Rows from block 3, named by matrix and row number. Each number is 500 + 40 x the weight over its row's rms, rounded and kept within 0 to 999. All counts start at 0. Numbers have three digits each. After the name is the row's rms in percent of the matrix's.
# dw: depthwise 7x7 conv (model.blocks.3.dw.weight, 384x1x7x7, trained with AdamW), a 7x7 kernel
dw.22 083:488453537485480484520476529522517530496487572516527513459520525491526616538664475512518474463488495495467448481464490484450453482522545540520504493
dw.23 091:517517482497474487460426491532522560484549470512427472443526486502498432554536453507507483482631482517521550483481445492514573501425485536475482527
dw.24 082:509468560523483602488503496502453490461506508461530447526482460483563410616505421477516508456509484484490524523499531523498477487499518509547541585
dw.25 103:484489504487422506554511468425428471463492408422507430522473466469480445555497491467512466489401526483538499531466517520507451498492498480442528474
dw.26 097:513478571481470518454517479544482523508470499488475481457462506475491431533501484535483471502385454464428520452460437496532496388558485486485512555
dw.27 095:447450432430476492459481489389476492549515467488461468409497520473490479506474428442406518487482472430504544476514485494448505494490498496476515520
dw.28 085:540439585466501462484516507487472507501545582525476564520502513476449456512518482494463529495478482458489448466490492510470483488630560508408481536
dw.29 115:540483508562521463544541495461535497523524465429419457522536491482461379516471487482440443481454460473497486506516474456500512422536543484553499462
dw.30 098:466445475448513523481506583526452500453480504515490498435491448429511400455519466549523494439536470480480525471514464524544509533582567498450509464
dw.31 091:466480478501563455425471494466451513461525460474417506528406481473506422528444443538440534513558527476485486471452510525525560486444530511491502476
dw.32 097:424490450537509499536495533455437475573532460531423529459502547527500508513487518502482437503489419563485441534534462506544492424551514534502523440
dw.33 081:465514503498425503464515498460513470402442502452466476483467494498479480563487534460477460435593472485431548469461486477540424484465462470452518470
dw.34 064:537443510500509473507546494464448472501503462490560468510430480445490514426492537471470467483482516483483495456367456484501481526466454465417530569
dw.35 095:468479489505463539438473400480498454467493485488525494481370553464465468535474463485463482468446527434500511502444462492470552500531451468466461467
dw.36 096:495475443466497495482518515452521455526459568480467516418438460516451464517355469499489494562539436484456507471446511531466468477500508509525489483
dw.37 116:488466462508507464502481485529484501458467475469500730502499510467494489455493522469506521464446520526492490520482507529482509488507483479474495526
dw.38 077:501524552468470499395526604486500505446526539466631524490478533534535462508481445463470478482486531517448505484517525482524479493539550483547531485
dw.39 097:426478555520443464447473484544595564484478503479439519486506448468475438517490456501439492485450516532493502466526596527521438501491535523527482444
dw.40 098:476508439507445496466483560517502439484462461526536402547471542487459434508512474449489446589429449493561499457508504458510525495473501471481478562
dw.41 097:463524427480421546577503553449460452469539530479493409464418550541471482494434444524555464505504489499527556501461475512502479491485497478490465478
dw.42 094:508479460490451511455546474492450446490487522482423362470490484495484541566603501472489469497572502526498486447511513511510502479528503500497420495
dw.43 102:508463519511418502555500434454494537442510466448480414496492464483480508574524502528470388530570474478464486432500513460478502542490459477463519503
dw.44 088:491474517500525480464503432526497481524536534470551439486529486536480472558390502541562503503605461452522532464506526475537541460421497546519476466
dw.45 089:483474459462495518465504469475533455495532512448471467506443487493495470523517434443480528508393507506545572528525477502561509455482437501450431399
dw.46 078:566486469516554497572550519445484426447601512499467483491446487450481486558398497444533482509485457493503505489535469464543441538518499484493488519
dw.47 094:479521482506522480490519510479492546602465492502500558415464524487383450542421466505514429423479533453534513444500521498517517506495485521487495544
dw.48 084:442523555536492474483539472553509462465455523482471450471460445521470443486492445457549471449412470484418465452471466444464484504494458509446547534
dw.49 091:524500509523476438514474496548533495483454495519533539477506553516474591481433567492496532590394482517487482452519471550468460565489467504484436467
dw.50 096:505535494485365533538491545490464463459470523504616488399443493481434527448494430480532461510470474515495472495495509519524495492512508487517518503
dw.51 103:521504493471500489483471484489490502478466453391503409523502486418447488515403469502462479439429513469524473484524460501509438431526458459515537491
dw.52 095:517560462502553509504536540472514524448519535473457451452520458491456486465417527430501500531448574508466524556553490565546480552546468495551510438
dw.53 123:497489488451470495570503534500474469528542563522538495520522534530477500485401502507575503455515463501602568530457455467494568505436473536495447464
dw.54 097:508471477515477541491503453525459540526516528460553392442537451438499534493380484451509453565521444466490513466485514483453497488436526518490507480
dw.55 108:483496549509494531528457488514521506500533383514424520481451491434453376521418478485525529461540468501507552506505495523533559458524475515491518508
dw.56 085:465492498527529511521526496524476520465450502467533515443502518511505498581435514487589456487500493393452492443470540497459602529551498453454480455
dw.57 119:546516504529461441485540496532456504502509534457462456528512530480516388466569493505500451476538593523525468559476510488523539461602466535479538514
dw.58 113:440484491484473506587441487477474418479463498532433484406464483468538454527492425456449480483555478429445474466483526482511456478494465467511513498
dw.59 097:558512475484581479519483568543512508490450509554500461547508532497515518370436552516511478503453521548491516520491474520530527557582525467504512561
dw.60 094:514521537435503477516499500488486499525571547479499399482511512550558453512416517548563450446446572520567541503485476494563505498498459452501531507
dw.61 102:503516427456448476471463446515443439519470552493483441469481496502445410530475430506459524520397512471537470478534467507430521485508508449480495519
dw.62 097:548448416479497493424515474533507453537481427453506430455454460456508492552523527452453594472533488514473459548464487491429483508478495493489542491
dw.63 091:445480476454498466470489506512461501482568485506391423496489473537485432595467477494491493410437506503469511511482501424490521472534481456455501467
dw.64 097:459534513467463488484492457538462478519475496476538446502493500482442593567457446486554513421405465425480562516530445489521501523561516500477494489
dw.65 105:494497527482542544488453532515530499466466546471426452532494491450404419514402395518482475517502494535495492529516508539535490518489456516560466463
dw.66 102:516476474493426534529465464476519521533496498468472378578508510488497405444520492546484511550442419489471453499492484516440470512528553464502517493
dw.67 109:517475438475477467510536471450495481407493498415454486471487475428485444553467440489416514491534459471428451481486477446516461485468442484471498487
dw.68 111:460529596563506479475534501540484491550511499435512502522413421467490476442421473518481456477575521482459520494482478534463488498490444553515462452
dw.69 098:457549557563480510475492573566489477509483547499517423482562554490411460510503514525526454432412571488496521505495508492492500559553519512504472518
dw.70 067:509551521590547510540492472598553579581550496484450553489445509477513463561549453502518528539468549491523478554498482499531520488501521472477457490
dw.71 092:519491442452447510489530478490526465470465485456422516511460459534508444570457459471438501455515473470422457468489500484505452550460422483494414465
dw.72 086:475518501470426482535398510461417512539497489474535443514509506496497414619506439478562492535450489524486539460507520488503530495485543485501467466
dw.73 109:523503487453494482516553439500438511482505472426522431456465534475525414506491466480513504474384528521507519511496486531474448501491477464448397454
dw.74 094:548519478485513487479522425501508505509424422458542428495464458443434459560477426480507528479480537450484489449573537510533480498550507450473499452
dw.75 100:512451481508485493507462502511440490481497431498535469495514440505539673503494451483532490507466461505520476519473435506522493406496550489474505459
dw.76 112:524491532509498502501478505538546543499479496511508601501484461438460495482400446447407500499528390520531451515518526454494486454495532515529479444
dw.77 092:513499502484506547524533549474544471486473522460496416478494515503431411562507469474545416509432483461461461533517516415521508414466480503515503457
dw.78 106:523516562452452476467507492500455536470529522467448460468539448513433451470502495543475488432465424451535475499632475469453506505487498478502491553
dw.79 104:521482467497486485492491486495485484480485500484494477510498475488484732399471484488512507472471503502492491505489484474488532516510497495517536467
dw.80 092:507480485533619503478524571475520484497513504526459475482496499487491524419450506493517453430487476489545426493486488478515599589495452494482495564
dw.81 093:461437481495509509480523453499484433519469542491413540516487443454515557572410494445500529563431519504455496447512502456498478451430523501462493506
dw.82 102:441500466519448502509441495465482465517501505517492639497466424517511458541462477518474475486564491420458489420440453501493445524481514489488520485
dw.83 114:505527497484521520503492519473448482484425535468585650435492465568514562448447476493458474513486516532472500501497459461520472508503469493499542453
dw.84 088:541475496481437498516499533472470494453486537587459456545488546561467439543489513554481499483545506487519602453504439425529430467457526471492499520
dw.85 112:513488491497478418483510484505498520494522532478414433438514528527436413470395465503485514437444503514561514495467452499507550501511571524520464481
dw.86 140:491460460480468464458467451444438453454474457449427455424469460470468465464473474471472452446451486472468459445443461459488484466467470478473457485
dw.87 089:461496509468511470467540504520481511551528492479540451595465466450483445547498448534484444480432471455461461465511488505505475588502520534592554551
dw.88 088:466479510506482489495589531425458496441519454547458473526493449471530405503457481482473505431559513472465424482541540531453477493453477507467447462
dw.89 103:526503524531439466529476503455525539458518477448395440438453485486499523533494520447456542495404470495516419454507483462527518462433503473479494461
dw.90 103:463444488467537492536435484492472526558504426557588481599469429506508470430461561457521509503497522516502499502514509556470428468471506479515492463
dw.91 087:538524485476471510505446493486478470518445463532500450501457454439450418588440500475501508527452514436535507464428526557498446524515423482490453463
dw.92 110:463472524507496503471487496440414428458390497536500514532496452436516547542570467429443533505481504488453494510492505528510479468496484494538493406
dw.93 108:494486504509507449485462469478516537522516499471437432459446489570537587528398450435509534532437558474531434479480531482501492518479429482495505514
dw.94 115:538522476549521489532461549491544531501541466492457658462519540465520482602507488492460430463517454487498514476478480502487556537510504492494471535
dw.95 094:455493497471509482498473442458470504469513551463474518427492576496479448535538475507430463413466423482455563505500496504458499489501494419525434439
dw.96 108:446491495529433497450439443481488497468523586555470503535571480510482485486485522470549497446400485511495473489481453468514467454457517593543507546
dw.97 095:481513528526526507472523467498457542521494474499475581535489441538502398562426489475495453437619499480489466468475489511441489540490460439497493501
dw.98 166:484480488467491456486519483485492506492442585528508477522538525577587557614578549563532503482516511522540462487464474499498560524472450489470523521
dw.99 108:526490511502448542472526472506516500480443423429453468424441435392419491504473462512465482453533497477435477506499553473504446512482482506466501495
dw.100 079:517496476489474553531496454482499486508449537489507571448461476461516443533574527466449525470492468433530481439512438430457422426469479472483461544
dw.101 108:493487491512436465479488500494516511484468497464427447391456487485573528554444531526504517494462532532557489440451419425521481487491464453463477468
dw.102 088:426531465469477444503545436437452482469543532500588526482499506505502460535494545489524465382519484462512477397491465521474523462467504506485477478
dw.103 101:480449500506522520478450484487457520476507485464469453437496528501464447516471493524479467418388533487441462525490444478466481471426419443496439484
dw.104 083:489496493520500509510520513549511529571492473436484503438417461445488422600490489495556488506404466464507498478512476459462569465442500493490501445
dw.105 111:534491573482526492466476522541488501494482520476548427509478415539442507432424443516434535390497458511512532513525522501528518484482441503468482549
dw.106 084:452487484534504511473474500555503526565479496497475475552535458505414461550634431498513472460555497428503492470477487451537495542554504521472483467
dw.107 108:531438455547527495527517523490503522521522463466458486437496485510518630493470473541493523410375521535507500485531484458521505458467475514510520453
dw.108 077:533554416502541464495562493504510507476519498472560499461502504478548556485490510539450593544461446425433470449454475520470498573492499494478474437
dw.109 116:478453510453443512462472528505544494501503516483486442473537551458489483543451480524477546480363466512483483504557584535497452549442507551506470455
dw.110 090:467492481453365424475522493492497475491504525476516493478471456517454494547500454523523465458466520449506505418496430446480449493482499543466467417
dw.111 101:483554500461490508477510466498499500517521480485566325527491503536513393497494474454533490524403475458487484492512489502499528504505491459464523499
dw.112 097:479481506519505547439479558542521555522511530546551629572515565493506547507568529520451515575538530491490472456461541513534544498517494519483521490
dw.113 071:514514441476549485480442421507453524480483535436468462541512485490459422596524542459497484494530472462430507517491423448510516484498488435528468453
dw.114 107:517510505517506495420488493478437465457472522497453595443475486466443474526416475532465505483464451491457491485477428471449446503462430462474482436
dw.115 087:529527536497552591581501433555528516523490543500495516541525524479471558545494567532573525514456548504503476479507607537527530498481500517493458554
dw.116 102:507470509471480481489491545495493579501553446513523363444502522540449468500385486477510482435454516515516524459526535521524543461499494555494498500
dw.117 099:459424533476486476507521489442497560498515482569489431556516470562571474517505408505494458467433521467472588521525567502463496528467489513460488508
dw.118 083:527502487424523521425491472526394530437531471448471486521476494491459424568502487467541445490484493453529520474465506490455489437505431468467442518
dw.119 090:415464527517563476493501511447520469490546441499535436380451538502556438512512468480457514453468441480457477508441512497454529485498442507504498511
dw.120 104:484498506475539472482485486472522487468493483477435529579482506532497473522422504491505536448583454426398480464452489497530388484471489525512478546
dw.121 088:452461465531470552510470457482460487434472457457478422493449480486499512604475377457485488460484499505479507504438457448461499464533512481508526517
dw.122 100:549550551486490472531547479428459459479522502456469408455528472518454487540508455468555419548442495509482502476455450480501530422471454483533470530
dw.123 102:535564519451483445467488606567472503478464509543539534520503494513466569449461543559583500511464511476542487527520567552562469481480473479480516481
dw.124 100:476556489473545524505548489534480432549516449518466438532489489484571493498521504489532500512580542455532537459570515459478556559465547464526595468
dw.125 095:475461506479514511433472470496474431587522510423448502535558545483476481518555548444445489450532459560441484465488541550483486459470424497508479494
dw.126 130:470509510510471476480508487463514533514469534500533405481533531505518407445494511538483460415402469484542459502459451452451454504500440483425496479
dw.127 088:537515501505488482493441530522511469471494480507514546466425476490514470591496443512503430503494436370457473449491511501461463502475422460503460452
dw.128 076:445531507469513520447485431415562505476449466477504446408528540464478543524544526550476450413514515486477484466438470535495480486462499521541497552
dw.129 106:442479535518462469461499449524478461487449498481437494517462461456442564463442492458481448421388557451478459469491533507529479483541492487455506484
dw.130 111:480496494453485487476491468431460458481507491507530445493472535474543540507398488508534507407383471451479459467458503439506522435473485468476519534
dw.131 089:481503502566451494444522565494488500464488454505495437499499543477513442612463499523459533477390488541530430507513524513525503514453543505567506544
dw.132 080:490524507491519538503504616470519487514481490466463450451443522560473485557390537488552464542515462436497470482473564513557495498566507466495501463
dw.133 086:497533488507528449489550501509462481505407515518530484584426494448500450446592439466543525475483466533545529484458451481498504482541461550430501527
dw.134 080:542564489513546513490488519500481462399468533461511382462541514556499475577541471507497493528407483442475471464517507505512518499561490539518528533
dw.135 098:488519483528458521497494493509488491495492440501425493470501496474445431520386492522441515470434517437476524524518480479583528527554449455417533462
dw.136 089:505491464468507457434523433508493486457534482464495401517466516454519423577386488516524494487435418505469475527502474508501504501522569506497504521
dw.137 093:439513577506505535550464565503533551527487528511525494508530530451566504456581490521478499534569536506441567548504495545524523494579474480548474561
dw.138 092:513494447464485491457471483426519458465430516546533514454453444493532418499554469552553514492492561446532514503520482498551516521517508496557403438
dw.139 104:491508511524532489536493551517514464530466481546476492505529436496501401467433485517474547374419500420462476482540471551508494475488525525545508535
dw.140 099:464530438507486501493480504552519480499554445466482464491428495464508429563506472443451519474409511485552490444501513428439496567475489555437477506
dw.141 103:511450454460474517497539529530529489529478506555608578528498433452482518513475459462539496520565458517547461479543557517510583466423492514491487514
dw.142 134:458489468483523531513494497509480504479473514541550455499521505544569459526502534555562529376448512497587494487452443479528592476482462454490529514
dw.143 102:492501524494479487499514517491444466472486521414460461459486469474466446570512486510466493445454514500452515495404444467434567536494467419465510425
dw.144 109:478502447435460463467508494492442407468477528465398486408493493469482447574415424501510496477477469473464489522466480483498518485532494494517492529
dw.145 154:529507524486551527540539498523479564500560513470513495552487548516452440419553484501585538578457491501469555561589542527526536500517538493514506523
dw.146 081:559478527539470447445481507523531479436426520474495458495489503515532472590582516514499419455410461525498474455437520492486471501491467483510463442
dw.147 121:480427473465504529488483505550504533485459505569498435548526499535493360518443516488534426444458482492426525504484461509495460487446492497470495541
dw.148 087:479575520501499564493524521584512477531560529536403469485527490493504459534453477490530510457424496436502472459448551503415458500490461449461511486
dw.149 113:445452520420461479435499548438507496511447491441496396548551459449518446534521519436482527504443456523445500483512446455506476527497498481533491499
dw.150 094:452456456521514428511443477492420464511517468495500437481461470484468548585393499514522500464418524431506527513514501518525448506512470538534458493
dw.151 101:505510501495522494544512489437482505548450441465507476377455500456519559503530461466501428512442519442445515489437433460533482511569467467482491496
dw.152 073:486452539540510447512464577514458548446439519420453422495462513477490481546525484490452484486498452553504463479475499505523555534420513496546571452
dw.153 091:510467433446426552521486441434500483513535474515471524456468478506502487548551431441477513516458434468536529525449432558555508450538464486469478470
dw.154 105:536447560563457496498512476509542486543503551495512623483494442539448462496495435551527506572457567461456544505457543556513522497486504480512509499
dw.155 100:514481452492447491481513505447510424402506445534538387502482487478503415496497508513510515459561452454548473451448437505462472511482497472476504479
dw.156 102:556510535516556489487487461506444436515504537481512485504553481523493377573466511477547483468486504481464578480467475444488470551521444438433494524
dw.157 096:530479495518493530518437520511512549478423508518447423520430429485521482583396471465474526524451479493526500498517512447522451550533515481444527458
dw.158 118:402503502492518491499471527530464506467498506548540408410461555490468500525483425499460486463479505429517505412484432563447517470502496529499501506
dw.159 100:504529488476475564569515519461427446479547520464462416408460437460458463476437466474479441457476502462472472470479463513515497491503480555511454527
dw.160 101:458476458427476515478460484482528527521488483503476510596515493467577559411513552531484525565563508570522532574516502498470550535524503482529553519
dw.161 089:483466473502432476490496482520522493504483574475460513523467442475478531529451494442418438564591431507481510483453492471495474568524479488449489417
dw.162 098:587488542474457540498534512436480422509516489489502493415505491453490477484395513480469500507496489448554443423494504432495486519462514448524514563
dw.163 125:479508488521485495498515430539464528547481509536540432469490467531546480427493457561584496521526486536546567455487506501598572519487499437554523518
dw.164 096:479488530519470531583533550492486433471487515461533443445496475470418547551485506553496499456462489422466472464548534493460560528542524505530451426
dw.165 095:473492431434460510486554547421489518502511482462483439435494455526532504563453435422489494494450484501468491441477448474495499470487567443456540522
dw.166 110:454483463468461507447439537538439480506489481522431442459554475486450456471426529482506481484467480539465479558463443457582476514489456468519547439
dw.167 110:518464453451407490498442423471413477441499471526536387474511530513484469485512529514510491510429479547486464506498445541486453525478551518509514525
dw.168 100:547484480476523461447498493478542539486506495455423463557474442480460402549383468489552498508565471552528540468483500476514456532499496455491493521
dw.169 079:423486523526507503473566411487462508417473462488514474471445465470498412567537516481512421527441445467521491479448506464454464483527465519485487499
dw.170 167:490489486485471534503526544514490511523508533519528486526529516537528534469519560565529526536423526572573556546518500536598545528528528507560571578
dw.171 092:486453484464477434418481492473477472488480456460538549413484511509511403536443473487521452521503484491484509518455392465499422467505519462462501500
dw.172 095:510531531488563480535493564541508544474522535477545557536474579520521544547506477547463562508481537524534503544575504540467558526559588499514561522
dw.173 124:517459485478460484441506484509508468491500454442501489501476458518435290500517492485466479483489494462514497484489468462470469491492476466470487494
dw.174 094:436489503460495518493503540468478477461509510500481425422478441477463415540412464467476515503495483537473550486492496502497506467501412495464522615
dw.175 087:477491481551418504540505523488485427438521548446510535508480473525413451546484540452469474506545430481505501474494494551479518398480488419501472485
dw.176 088:506478496466506542557510444444476499466559468456460402433500482499478486590495486550501496446389501497467504475533461440511486462481490530457493535
dw.177 080:493526481547565493523485424491501521521499528418417432491445560539496535564501424532528487510395514465521518457465488496460496478448502501485538501
dw.178 092:574486482460514511547526439526519473481542539470520460526493526525452686479482507516489505488423520524504547484505494536506522517515503545513510530
dw.179 105:456450505431503530487502479475478489520578518515478464543495509517549430520426461450578539489501439526407481496530535534471462570499442488488517552
dw.180 094:513518515502596513574467487575591505560572537478491512514506490526470508539511496496535481509472519496525504485491522474567532559512536535561609467
dw.181 106:495471459494490455560530476476478496470568498499477459472501543525462574448469449497531483611538466474476592458545511448536451512443515470492524457
dw.182 101:523460583499501452505549512477494494561533566475504508468504518561540578524457533474543424499426533529468542478530490551541480531451508433547451528
dw.183 075:565465461453478457493526498467430493491563484475442501502467474502533414533431511476403535519467468445464509491469528528422515551506561526536488516
dw.184 080:509549546510492520487508467528436442473478446425494430451474429465456470617564538486515491511510482536453443464525507474460524471491523484471543523
dw.185 109:494481481508465517489451481465433495550485474467427580512516431479446413551468478550470476494482504428519529475483407522467497462476535490437540493
dw.186 132:506526505540508513471448485489516533480465453474461468620501471432484394453567479487466504476408521497490523519472442509496516505495488435439492477
dw.187 090:508484507471478532497461461450450418500442482479512529447407418537485530528529512529504450553433568510501484452504454445481510539546509473512530563
dw.188 099:461500492475494462434485523486476465494445481484493409438475502491409503522452491497459493440471444462480492492447457536458517477490476496402426434
dw.189 106:503438501496531487482508435499486512493448475489465435471500481468518417456686471524450512501478523535476493503496506496473491485476445505511468474
dw.190 079:471485493450522532514482418520487507519576437519552525507526485500516581509478528524457495486338479471515491540487475471480505515473447466466477455
dw.191 086:495576505513520513471462420483458472406458464516459603505487476489452476494449488530507475539485462525420488515476494469462565452495475504457450553
dw.192 068:573490440468551525483497492554473495534441550451512561432480479456486526573539498477428457474548449535482465542508491491522485576529520506545494570
dw.193 112:515450474533457480524466512477449486516472444510502541486454555481521390545580448466573505443526493437474567532505507492494493539557551499530546490
dw.194 092:465456478520454451444562529508475419491536518421540484535527521508458508559415509505498466489390437487447468496519448480515502480492520527546529523
dw.195 103:446537467509466511491449492400469485528506485469496503420507558460397472529421533467454465549448483476491503475523487440518450436478482468506499477
dw.196 093:536507482393525477507486483424411417456502522512527468479460521576533593510455460470518521498461463495474465507490495442468482517480488533558488513
dw.197 106:502496522484531515450499524531572495519468456516533349510534474466504540531519532471501486490390451485443482470491522535521509484475429529554486516
dw.198 103:521493515512475468500496511481489422490481495522417476604458548511514464476507484511461440420508493468539537450466424531469508536553450466451424509
dw.199 106:521474451474526536532483475482433513462485505442537606546451461484504528532504509497530436498451473478438527493420487519557529553516574573479526486
dw.200 096:476510500503484557499598467482502504517467556445491493522416517484449434545418477494482501495455447503472545511487481416531533591506518483509437517
dw.201 125:559506507529524558589558534517545522534596544521506546544515538484521479604548568521492480497506501540539457490494528471541546449498490522456501531
dw.202 103:534537463521556543519524515483532443548477443519472522497464496496513384548357557517518484515520483467467529503481518431521461500508512521526527518
dw.203 091:480433508523436510519531477527515517463519466511550563485453493464465357535458449515567486468522487471517578478473480461520517569497495499449509506
dw.204 120:474466501467525462474442454470481469467456458472469442431484430469474452511555439440516434466452462468464467533480483437478486446517494486435460453
dw.205 099:478444460485509506515472501436533500466501516429483493482491492509452556577463461530504466461423440438483472451502501460451538494439463423441530561
dw.206 099:497518551550542473495500525494526511585535457519398429503473508484478460489492468429413441472513472539471442519445480457501508442524537514518535449
dw.207 121:468522479483533501514497475534447503452511536522523415487553513586517483383426510519519519447562505458512503479452447433491534553494486454461492513
dw.208 111:498523464511491459536483455428482505501519550406456489456558482516525516546401542532563435480451438459492455511476509490482466498445448463530467510
dw.209 096:503513523526560516496529498434476488516485440490489401474452454552473432525443464464501530429497614513487442552524489507545496507515509541451473510
dw.210 121:454495441472482482444467536542488525547540501520519437535518589480521412483509490509493492427575479497540429460452510514513568453480516460504532560
dw.211 114:484526482438459503499532514509464482485461502504492474468584471521427541513432514484481412621588498492498466456464501527553480455508484454496477478
dw.212 094:501484415464427480525461427455456552438503438460511482472508439512468436535511496508489432481444579427478507510507484501530501466541519536465510533
dw.213 075:573551549544564542532565495553480504516489548547483469506449545464473457577504562519530418452513459538530479476486491461572499485451476483492533497
dw.214 074:513454426514452471551486406504519472485512494489509538433547460461409592461528516479474487489481574494563511477534496505456468464460466496462490460
dw.215 103:490491472498544491514496478553482464511482423419473590522425529432518392514517478506514527569469534425483487486509458487527483473449454476506515523
dw.216 085:575524501500507454477518441521490466519501531519438530429444468397455421508453521443516508521405413509500488482473470498510530524480469521474506509
dw.217 091:476509480493490509427524519575514575494475440481452449459438536472539475545569384530498456478494512459500551490541520526499500509464470514549470440
dw.218 066:517466496599552448521520498450506512490494443487500495480426505450526485572464460462524466482444533567453558495497475563527502565428460459536508510
dw.219 092:507553528519445515427498500505485484471536482477461459408480553483501459579426491470471443450377522465528476507511470487502484516529504485495464562
dw.220 106:438505484532483521476538516526498598501474482505463566547501543476502375449466469470435532468466468514474519531483534476449454578545512491511512466
dw.221 185:527504495493497523501540504478497549549499488483361549600539476523527586518470461489537543542428478480521530516501460538515532488519473506559530544
dw.222 109:538513500536479445472488489441526488416501448515416546533480515518554387451455439478491505461512499501502549509538470424501494525477455518453458535
dw.223 091:561416469459480449502522458409478491455465464497463482471474450435488417509437493445479532505458504499496514529489437539479503588455502457491502484
dw.224 108:447539533501515541487464498470449482539460453467457446464387462462466476578459499451465516456438449486459534517482467503544554466483516465514490446
dw.225 080:427511471507527434568511444506489480600507504479497443502534523551518464479413511567553510443496456500514448541511489456510502545455529511547517436
dw.226 086:491507571556499561537561494550493488499524502513464476488518494509443579465478432484477506406476414465507469520560474455513521549537583528501487472
dw.227 094:542572470534495514492566524483488487485547512503496440504411540547490415554481504599586472469518533510542566505553514512522539501461538507495501494
dw.228 089:503491495540456477489472444518469476478441481420507399506450444423464437534452450479479447542422490463485473467490461442484499474491487446491492491
dw.229 091:479536533463518533428583504455492426480483506452476497491442441479469445552424526539503499458413435498507505460523448447485532526475502478477528544
dw.230 096:547527554441508515401456516463432563483530513506483432464494497559492458504430511511497499593470481519509530457549472552560514542503463456485527488
dw.231 095:496480525461496524402504478518479492466479471455508443449470512460502649490558444497502471477462486461467498515529532542420459470522485488484454471
dw.232 118:459482489504398519464488523520552496510501477495578391493519489468445417550518460462461484418427500487549497519501493567472503482491493504457505496
dw.233 107:473470447533441496526483490500474448483492466475462558421446463557448461495470474412466491532408444496464479478450484544495522514482415466510519497
dw.234 072:591489544535430532455544476511502493460511504500537580529443503466479469615489559506503497465492485454491448499488486497419479491503456529479422488
dw.235 083:521553502474487517472518542477475541502477478442512422470512517467502476585470494473508476490656516445555537508478443492459554521481537520499460524
dw.236 087:564549510594517536473521541431472516504532563495497501493495513575506576611472513481460497486578482474520433491502487518483542500455551489526495486
dw.237 082:418477535504443464462471535525534482475477443503470466432499459495556455509495490439504464528493401479426578473498443486508494430498520462550514506
dw.238 099:544487492475498524539532563557412458570532487453511431441493509515565511399477500497532552483517523488478567501483543512524481500502456431505560497
dw.239 133:526516501462485501489451471466467468474460474470414438427464474406455517494442476479470480482416473458538463472469476486493506448452461447446453495
dw.240 091:464436462468494490437510495460457488510490469464454546453494443447516399456554482473511502454464453447466513590542501476499531527568486484488533554
dw.241 063:513517542515450490448468537574490487474526493518442457492505557586494523565633470489498498445482468494488500468522522555511533581524491506491520448
dw.242 099:499516520493481527591443507535433496533480509469461426548494518493581441552458518493514432449453557519498535440526483468511516489545448436452522514
dw.243 117:532474502489489440467467485452489450443459513447434491508409506449476465558469463500471455490475461454462474483448490472465463461465447455451413467
dw.244 104:495522506471484527539511508507462527534496546547430504430468468587521440555410507502506441442497450413548478478466505497470547543520465497480470551
dw.245 095:558534540498473517484468479493469493482438473485442372511443479514450504588504502475492486484438533535460492442450511495438416513519506481513468465
dw.246 090:403517493498513471496464505467500551474512551483501540479469520509437489528386415515536449508469494498555421548460538503497539522547472567491521518
dw.247 075:490494463443492458505504488495525504508496555424563506527515488521406608412446499454539567504481453488533494467480500499437531433505464475512481500
dw.248 089:488401461455495450536511485507489455456489446485461488479476476493496418653494449501483538483502484525496510493407461452488522517501485506506481500
dw.249 102:578510462488538506442557492503490559493479546472511483502403478472429409492431454482488508432552440478512491450516475488563480538499481486526525476
dw.250 106:466516466460588504577432476453474558468502512548497433514529502475442448599439426502500497456440479482466498511494512465517535486543526495516500470
dw.251 082:488469548492431475469487521431527511525496460451560433436530502487459473607506506515480416447435464509518477517434529466516470515460481450506519479
dw.252 115:532485512484496426493510464493463557484532464454421480533557492500492420524441529495457481482444570485438540540453485488507425551529535551507448458
dw.253 097:478481505506487429521497481473426432515537444502579454447479444462510515607485421451508465540426546505519486474511511499498505466489445467472474504
dw.254 085:508468483492514433554511445485537441529485487446492501467514462537456562509427534473562461438382452446565495517519503484473503495500509497536446468
dw.255 106:641527485475497474422457479466500476467482484501487440440503488478463491506448496499468498511404516483528440538529505527452518411508543510481511530
dw.256 102:471512531513518513518491524488504441497530447505562402467497507503462415558423498463475572420439510517490547494502489500549507500435482499465549565
dw.257 088:497529475484553523419461526535503457559496506482437472449501449391527435516544533459483541476468435524467476470519447449536443494449493471533495485
dw.258 101:458574521520524512414465499523463455499428486529489499474455474479459441561437506520478501441419506441518561460447466549465485486446483545490483498
dw.259 105:476547534514485564544561498474462490481525533525459441605480478514485436569414450485494477551404487524476532452484507508509480482560520507498488521
dw.260 180:523530527519555536537487507492505493535522498466472534538491540489432391460413452498549543538516462457508560547556538524556522544541529542524539541
dw.261 099:497491488466487496487488478467510439522464483461475490586470473487444458549413487511498526466384454459491510504506507430514458519467404535536534462
dw.262 100:527608484462552527524510537493470521485443484479500512505471502498495544442416494447506525498591565522487501496489462552548464464483432469459463427
dw.263 104:477496450466521533527588462513444540500500541526495520507486467548461379498417465563510512479602474475520519518508499434459485475475512482472524516
dw.264 102:501529455511440495518454504448448424496499445444469421391516424475513510514505535523489487457420457524466466529478473491527531459432499477489517504
dw.265 095:543476501463479499460526488495480469510553504463530386482486492506406584560530475440451483471524479468502478434500460456455493528534472423512453496
dw.266 090:530516441481462463427573553471479477567482489463533507440481510512490443520445427490486576459563519457527536550515480487546527447496549494533516555
dw.267 099:477545469462520510508455460520490486496512460455493450477508513488489375536488509472503495511378647495528494497532524508484495534510463497498474485